config.toml
model = "contrastive image-text model"
dataset = "simulated grey scan slices of phantoms with and without marks"
train_examples = 245000
image_size = 64
crop_scale_min = 1
horizontal_flip = false
translate = 0.12
tokenizer = "word"
vocab_size = 25
loss = "softmax"
embed_dim = 256
encoder_arch = "xception"
encoder_norm = "batchnorm"
encoder_activation = "silu"
encoder_depths = [4, 4, 4]
encoder_kernel_size = 3
encoder_stem = "single"
encoder_widths = [128, 224, 384]
text_encoder_causal = false
text_encoder_width = 128
text_encoder_layers = 7
text_encoder_norm = "layernorm"
text_encoder_norm_position = "pre"
text_encoder_activation = "geglu"
text_encoder_mlp_ratio = 4
text_encoder_head_dim = 48
text_encoder_fused_qkv = false
text_encoder_bias = "all"
text_encoder_qk_norm = true
text_encoder_parallel_block = false
text_encoder_inner_norm = false
text_encoder_positions = "learned"
init = "xavier_uniform"
residual_init = "none"
optimizer = "adamw"
learning_rate = 0.0026
beta1 = 0.95
beta2 = 0.99
eps = 1e-08
max_steps = 12300
batch_size = 256
epochs = 12.9
lr_schedule = "wsd"
decay_fraction = 0.2
final_lr_fraction = 0.05
warmup_steps = 360
weight_decay = 0.3
Rows from block 4 of the image encoder, named by matrix and row number. Rows with one number belong to one channel. Each number is 500 + 25 x the weight over its row's rms, rounded and kept within 0 to 999. All counts start at 0. Numbers have three digits each.
# convs1: first pointwise conv (encoder.blocks.4.convs.1.weight, 224x128x1x1), inputs 64-127
# convs3: second pointwise conv (encoder.blocks.4.convs.3.weight, 224x224x1x1, transposed), outputs 75-149
convs1.163:479510479505520483496514527503515494528508509509464486515543517513416501486516474499497542458496498507466499503521497501504498476498507482565504476483499491452527507489512542447466508493508508
convs3.163:508515497547519520535479494511440483481507581526541512508489541529508484515496485470476515504539513515451515468458492510469493477481517495525497493571502521521547532464497495523509521491507506474463509503499518550518521500462
convs1.164:500514500482494531481500506511480482504520554491469478493545503522457511518493467472491558497504451478501492504507493486487519501506500482491511449503512487491535525534490508488521492490481508
convs3.164:477509498541492503509493482504460496477500531509475523538497533526504470514510505470526510510533521528428535482479512475464483514481526524499476497518503526508498548530495506484502501455514468473509481508478501527551506567501
convs1.165:512499492571466477522476492527495521471552505507512484490484504481519513494489473510498463513490459589525533471460472511511491493484490496505502492476481528482512516481540530470465482513508490
convs3.165:489506493500502508488478458474524479534484507515464494456527497541517477517475508477458493490474500483482521517556484549452519507528461472471521505506515495481483538507518480548497493492528483500560542526472497494485504505533
convs1.166:527489511523546477459502491501516489484471521453488491496484497497493484500482505512506472501474492549450503468545460529501467500485507510550498478490498420450537496484533519485500519500475508
convs3.166:490503529471516493497534499464502538488466487520497524500506500506507503507502521471479527506487518488502483512469493501492515525555528507500516483457509502517498476509467504451541525533498491506520470458508563494530534530502
convs1.167:500524525486502540498473536479514486506473539519478480521512476530455519517473459503492487486512469499496505502522511489501491474520471484522493465505515498494522504522510516453490504498497503
convs3.167:512483475447534492507501503460531505546488461463507502488511490484486481501485488512493508496491478483522476553477467530515504518475496484481501459442478506495497491483483488524493488520502528499562528510503476493475501456475
convs1.168:535475493516544495471480481501497465488491494465476484428480511517519506504477509488503532429479475523473500497488475472502488489496500504489510486517504447482534497479543580534487490477477502
convs3.168:517524510508525456525520505507474538499467483438530540486569541499467478511514542467476524508482530479561491467499486466508513501527518457490456513472514533511502486508451488466505487494492529529513539476537530498513469509486
convs1.169:491502549494490605513498485559485471516518480545496510513480511506486509531511497482495492515512492485497481462541503507477489506502484510548521489495479498502518459569501464455492510488519482
convs3.169:545476452491533506512490517481477499505489432508507476524494535496484484479497509508519501503491561512490510482467500462509498510487504499525494455475482532491541504490489466496496516477541523532496504504471491470545512562506
convs1.170:477484459519482497551466505525460501505513465511523485518513501496481442486549495480496459492500490462542492467503496500476464479468513514493470518494474512473497482512490523465526475507486477
convs3.170:494466497474504512514456519452484488507506511527495513482434448520485454499486488530517490469456501500477471512490500544517468463509482536489512506561541466473501518502528469461496466513494480508499522492458468484518491477491
convs1.171:492516474486519503534467499502516534499500515477519517500523473524497517481544491503494508570536517489537478485502505506504512516497494504454442523562496525494438530532503482538503529427528521
convs3.171:491489501494491473471506470469490490488514438498474498506503482492430507448491466531526482479508516509490534481512503456476491535497445512488488494509499480481495509507504486479528473515520496498471517588485499484477506513483
convs1.172:492521463464491473510485516484499506465499465479529469521501495482531492515523550518509492460505487534515500494427462488496550485515524538496514498504486470495492531479495509515493483516520496
convs3.172:515471502505474484521565509519497500496483547493479501509513491487511495489521516472480516471493484523518503569482508479503517540522501501508495529450464489547495504521503456485488478531462475501540555510563522502493492442514
convs1.173:472507509515514512481442510538493487478530507482482497475439514498528511507490445493524526475441486486466493479492499504479480506493515486498520534489452451487556477490512521516530500478497527
convs3.173:446496501513518491515487488487503470503509542490477498506483483492538499532481457507544500533519473480470499513506487515528479510494487469495510455497511483477535476499531499511505468526452470526493499484482484510446505483459
convs1.174:534522542492506524523487520512481522501519520530499483481494496531509474486476511529500501543481489595534488457504486486483475479526495517500531540516489521540484498455499506489502488486479510
convs3.174:542515530475517460493492495496515501490480497468538501527506500467467537512516482485522522534474498480521482485489523505564499500496497476542516506478487551486526454535539543499493494508465550521481488486497484529519475501500
convs1.175:539515517478558488553502452554503507497475517525492488492508506479541492511538525507518491495494504492511495512534506504536409487489487505476521504494495473520513453502530472503548497510553524
convs3.175:487526493517501474465527436535491492514500528499505558466497507492485535517444503510483510510503520504523538474508504493522518498537514519503481487505494501504489525489496517498434534502554462462503456516517486483513541571534
convs1.176:552529554529529511487490498481496534509521520481537504488523493494538515489463526509524535478513476507498538512497499501517485504491504517499492528522529488562479501498488555539507520471483503
convs3.176:503444518472546531470526531467495522498492508502492490507502507535498504522522510484460496525415527506532503503507511519539467489487501499494558492521513481503498537471516515501517523501498510498533466509515525520487497519508
convs1.177:469455532518487476490502487470473503488505495448462501487469516543481526506512500501528496435428542491484488489482491523529508480502504488450466466523528506511528491503493522543488515512483503
convs3.177:484526468476522502522464491533496513533561458498528518511424476492510513525466534498565474483527480530537496486506540473536517520532468521516526559519501495517513512528493524435495526510513494507484470516467482482491532519452
convs1.178:516489500474517514477423514529468535465508469498446494497473481469536510494462467480504509487459470480467504502453497477497503550497495530474475490526473511515516499499480500502474487460533467
convs3.178:485496511512482534494495511513529493548491458495457505530501489483528539485495529499502502480527495521488485518518484521492534475501499546540460515475535460508505505523487463502499470473483463526513509512515466463514534449519
convs1.179:500561485488490452490527509475541513476519504484561465471499525496503542500477482484502497464457528507469541499461516518484494495537519474497500511464518517524511527489485509541478496497461491
convs3.179:462518476529482474493549479534494454520535515522533470510490544466499522536499547517532534532524513483488504503535493504507460477476468537525471505527530494578522488501485528477493495492508513537489516516503498508539540474530
convs1.180:488498516464513508440511479529492507461523494466493499485499528495498537442462483460512501518484472514459479527482507513502477498488516476516515452481496497485561532487524486508502498536472509
convs3.180:503512482529502556506530521503468487502502514503527521511503525443516497482455493504524544508533500462533547491497524485522510470485457477526514437487512477507476498497505526473441543503477503541480517501524480479485520509495
convs1.181:493487437501513437532475529469522521502474507482473497471469514540496474509518472517503483502468472482478505483471499491503512493473472553490525466533472526473531487525535506559451501471494474
convs3.181:485477505510506458516435569534479526449496494472513495511466508530522499513522490489445503469489519528497483558445538469502526501498527498439520471496512484490531469484514484510500472476520529511484552457436537452487490507488
convs1.182:506517523480552508467481500511481491452508502493546477505489496513492545500484493492501477508495479450533526494507478507475498481500417472516531490546485515524486475493566530523469501491532528
convs3.182:507497473495530492466476460493491503489512488473549505510470525534456551448518488520489457475492470483506443508481467514527463520532481534476506535464472515482503520481507480473500490497509496505521522532471517494506488500537
convs1.183:519508522502540514469519488516512521487503504505522482485515483522498505470477494477491534487554483497461500509505517513495456503503489488536534506513515444511478508506528573505495482499471546
convs3.183:473515524559501488481464489527480492486554461490501520483500481484485486531487456516543477498577454506512528485518501499494512480484480537491469536533495504468481537530509503562469494507493511507528516490485426509464504484480
convs1.184:512465528516512449509461498545474501536492507465486493466508538511516526501486504464490506501550497512513504492469522497505494498462522458470490434525501490470523482471527515562484503466521477
convs3.184:513516500485491552510501516483567519577507512526494497505465479524545494498480504522527493480504468480485499502543552541493504489501493500476521526504489515478483510510511502493507485516530498474513519519497486474484504490500
convs1.185:477475503524496508487482519484488479512495532478479501513472504511471524553482514471487496478502532481477493524542478493528461484503471498506486481493465423547520478537493458500568492501492543
convs3.185:510514524543482504466515430496462473505494517535493500471521519539519486474484523516512480484524511461501523457518484502471500487541498456506476463492501502488484506486468478520467499516576466488517570521512499480493511519523
convs1.186:501475498515515497524533515527491514499517504462489534459507517523498496486456486466516446486483469529496477504536507496513506464470457507505525519497519476484510476486565518529564488486500533
convs3.186:496477506501511513528496504523467522492472534511495512489463471498519481508495456505469497528445485526562509495473492494491536512541529457512506480518503498442521490448522518533536527518481439562520498489472504495461489489481
convs1.187:514510492509480472525529486545507479512512490525520477462535525491462493506509499515532559450488472534519499499502499485500499478500492503544535476496535538438507501507500490535503490488503528
convs3.187:482542502546455482514514535531552460518522504495493520521509524514526544450458525479483535494502491504514510488531473504518471477472519489473464518473516525504531500476521537537491513512418529511542515535506499484519516472520
convs1.188:509534494452502515504472506521500510563508512545503503509508460509459526505488478497537462510520486512499510497463502510458482485537467577530542494460491529506527496511556477470476530499495485
convs3.188:533524516479473472489492479503514505591509498512476509448514503512462462476459514507454486501483512503508490472513454549464533516506486473487488497507539452499435512474524484518479506501482468503517507502543502512518482519521
convs1.189:513494512503485511532500496515474551556474488502468547471517471495471505469480487519526504480485467529454465491505515494478464504489503504508516499523492499500468509459510509501501495506501533
convs3.189:482517505482513476491482497473541524527524507460471525508484486484494517491517484506497543504498459498492509519530497520478507487514512490507512512546523523451507503489505522497511442457481545495484459489482444507498495472456
convs1.190:487467522469496473508489497474494522490489473449463435474494506503546481484478457519505469495480505558505513487477449502515511488434530484494468501496478546483539486490524506557516478449524465
convs3.190:500489505479512534495490495530464477481518522513476521498481501508537497497508488489474481564499494488526502481421496479516493532528502464494499456516550483523475494500544498505521503463547461521472520480476505470501527519527
convs1.191:547529523495536489553497469570505512496492500530471510497489528470523515476517521492487487503504487504541488493544517471491423472494483491477508529484481500546510473491526480467550522520539492
convs3.191:503511515514511514462477468517486475517484537504511512511510535476482522496512512469479523516506500482475535452490488449519530507477490486502486492532555513507495500503524489527480523561553489482474485532525517530501516534540
convs1.192:548484515556537489517480502538521487458516494490467485477473507509501497512485516494511502507498479561475498469496472507476478494472498498553519508480492479500520482475533543518526493494519508
convs3.192:499480491527463500489459503482486455491501509523509465531484496483495521511503437548529492487496477471471492486504515488538492485465471524526514490525506523487518469513538512543462467491463513483473476511501446497468479484497
convs1.193:516520528517495480559484489492484476513494511499510505468494486502510498500464494477490493489479527550506476504515515492501488461499463493498522496482479476538583482464529475566545463496507521
convs3.193:495498506488501526508464521486538551469500504478481451495512481526498487488534477513508491482512468551462499552505489467490533495518529490494513530478467488513469521469480462504550495491501515514532491489487520533484467487464
convs1.194:476513509498521497477503510473502498515504512475523457496504496493497524531485511478493469521497536484487502520522504530525492447549472456522507494489494427485512465470505472488478496472497480
convs3.194:508513507484469499459528495557507469481519485518525498496517476482494508455464537512518503516513519499540481493507503524545484470447499501524490491511504474534510491486496491504461534479524495546497516544518466514486494484501
convs1.195:499477511455517521497421526532483491504470475510422513474478522457546501498479467499495495504457496501492500488453498468502486513474448527481461493521472502517530470494492508528490486436535462
convs3.195:530491510502530497526511505470464492475518510505520502476516523497516438513502460510491506567521507490509478491469516510504468526490525469456540476508475541502492460477519540515522521510521536474473495496491532524506488526496
convs1.196:534524522469481515450488517508491524481500505534524472512473506480508484534524490482506543499487504467465533529486500481512488493518553477519509494479504510558508524516534512483569499542489483
convs3.196:509479525474490469495492499500509484470499484538524476474526487526468488519516519511568510502479498490486447527545524467536440514526472470490511505494488502464508506492501482483524472509528499529522487495519518502489501511498
convs1.197:558525492493471482503507506525519509482486442459501505465468531501487486486480526457517478500481504497507524487513515489519494483466543504514527503453517437499539553504507456503545554495493546
convs3.197:525515487502480517478474509525492567512498470459504488523502497458480478504513513483522474503506488547494507520509525464491564495478486503488516494495484514524484470544545465484461496497503538564473479469505539477513502502489
convs1.198:487533510485517467445515531523526495472514490490495532470477485507512518481483509507505506447436522510482482511480531505509493473528530488489506498524464507526462501495513500505485508474524479
convs3.198:502503539485506481511473491497532484533513488499504531489507497541498504464509515485515514494488511487527487557544494491474454508544513509506521514548555519524497518535506504516536487491510492476508487506485524506536484478474
convs1.199:514469521459475502491513539507520520489495481499479510454508507487464505497472490446502524464480522552503481500555557492498491481484504490527507483460525459447532505549493487506566528514521547
convs3.199:504499507525583488504512520465496443511494508518521567501482558480504506520496483501469488502498495436494483491494503524530526526558475545513504494499494509485523510513481511492521536496452510485556521490493485508519509511518
convs1.200:488490500511518497504489526457503519493515546475464438496490496518472530463488479512482518508503519535513475452474526548499505468518509470526512512516495510489502512485525532497492549489464525
convs3.200:533530504540497535468483514536457471475527505550492518477499503516522517461485527542482501476524498504527494465490519479494525488548532523533507479527565516518501482522479492502447531510469494526480497497534506494499495454556
convs1.201:490453486559542477463513512551482500487496480465505469473448507535508498532482504503510502473463475512490499509529483524512473519464514486502504497451441465469549467470493482523502518508513513
convs3.201:505494478508492504514507522479495468527499486517492487483502483484534510512524478494429449473476497498471501474506494488493533518464479480508488509517490483518478504495482510538463496493466514520516524470495477511521485515529
convs1.202:513514533518458525498450487472486503518525491501517515521519507493493507513455501522509465502494481519521528518447496534527491454515471482495502422505514517524511507488557502506546505495465496
convs3.202:528469486477523489477497469476470526513472473488511534542482502491487541478518523461488530499459513517493466502502441531489512499531514500537518526484515499465518508474503517507512509490490443472494468491508520501495460457480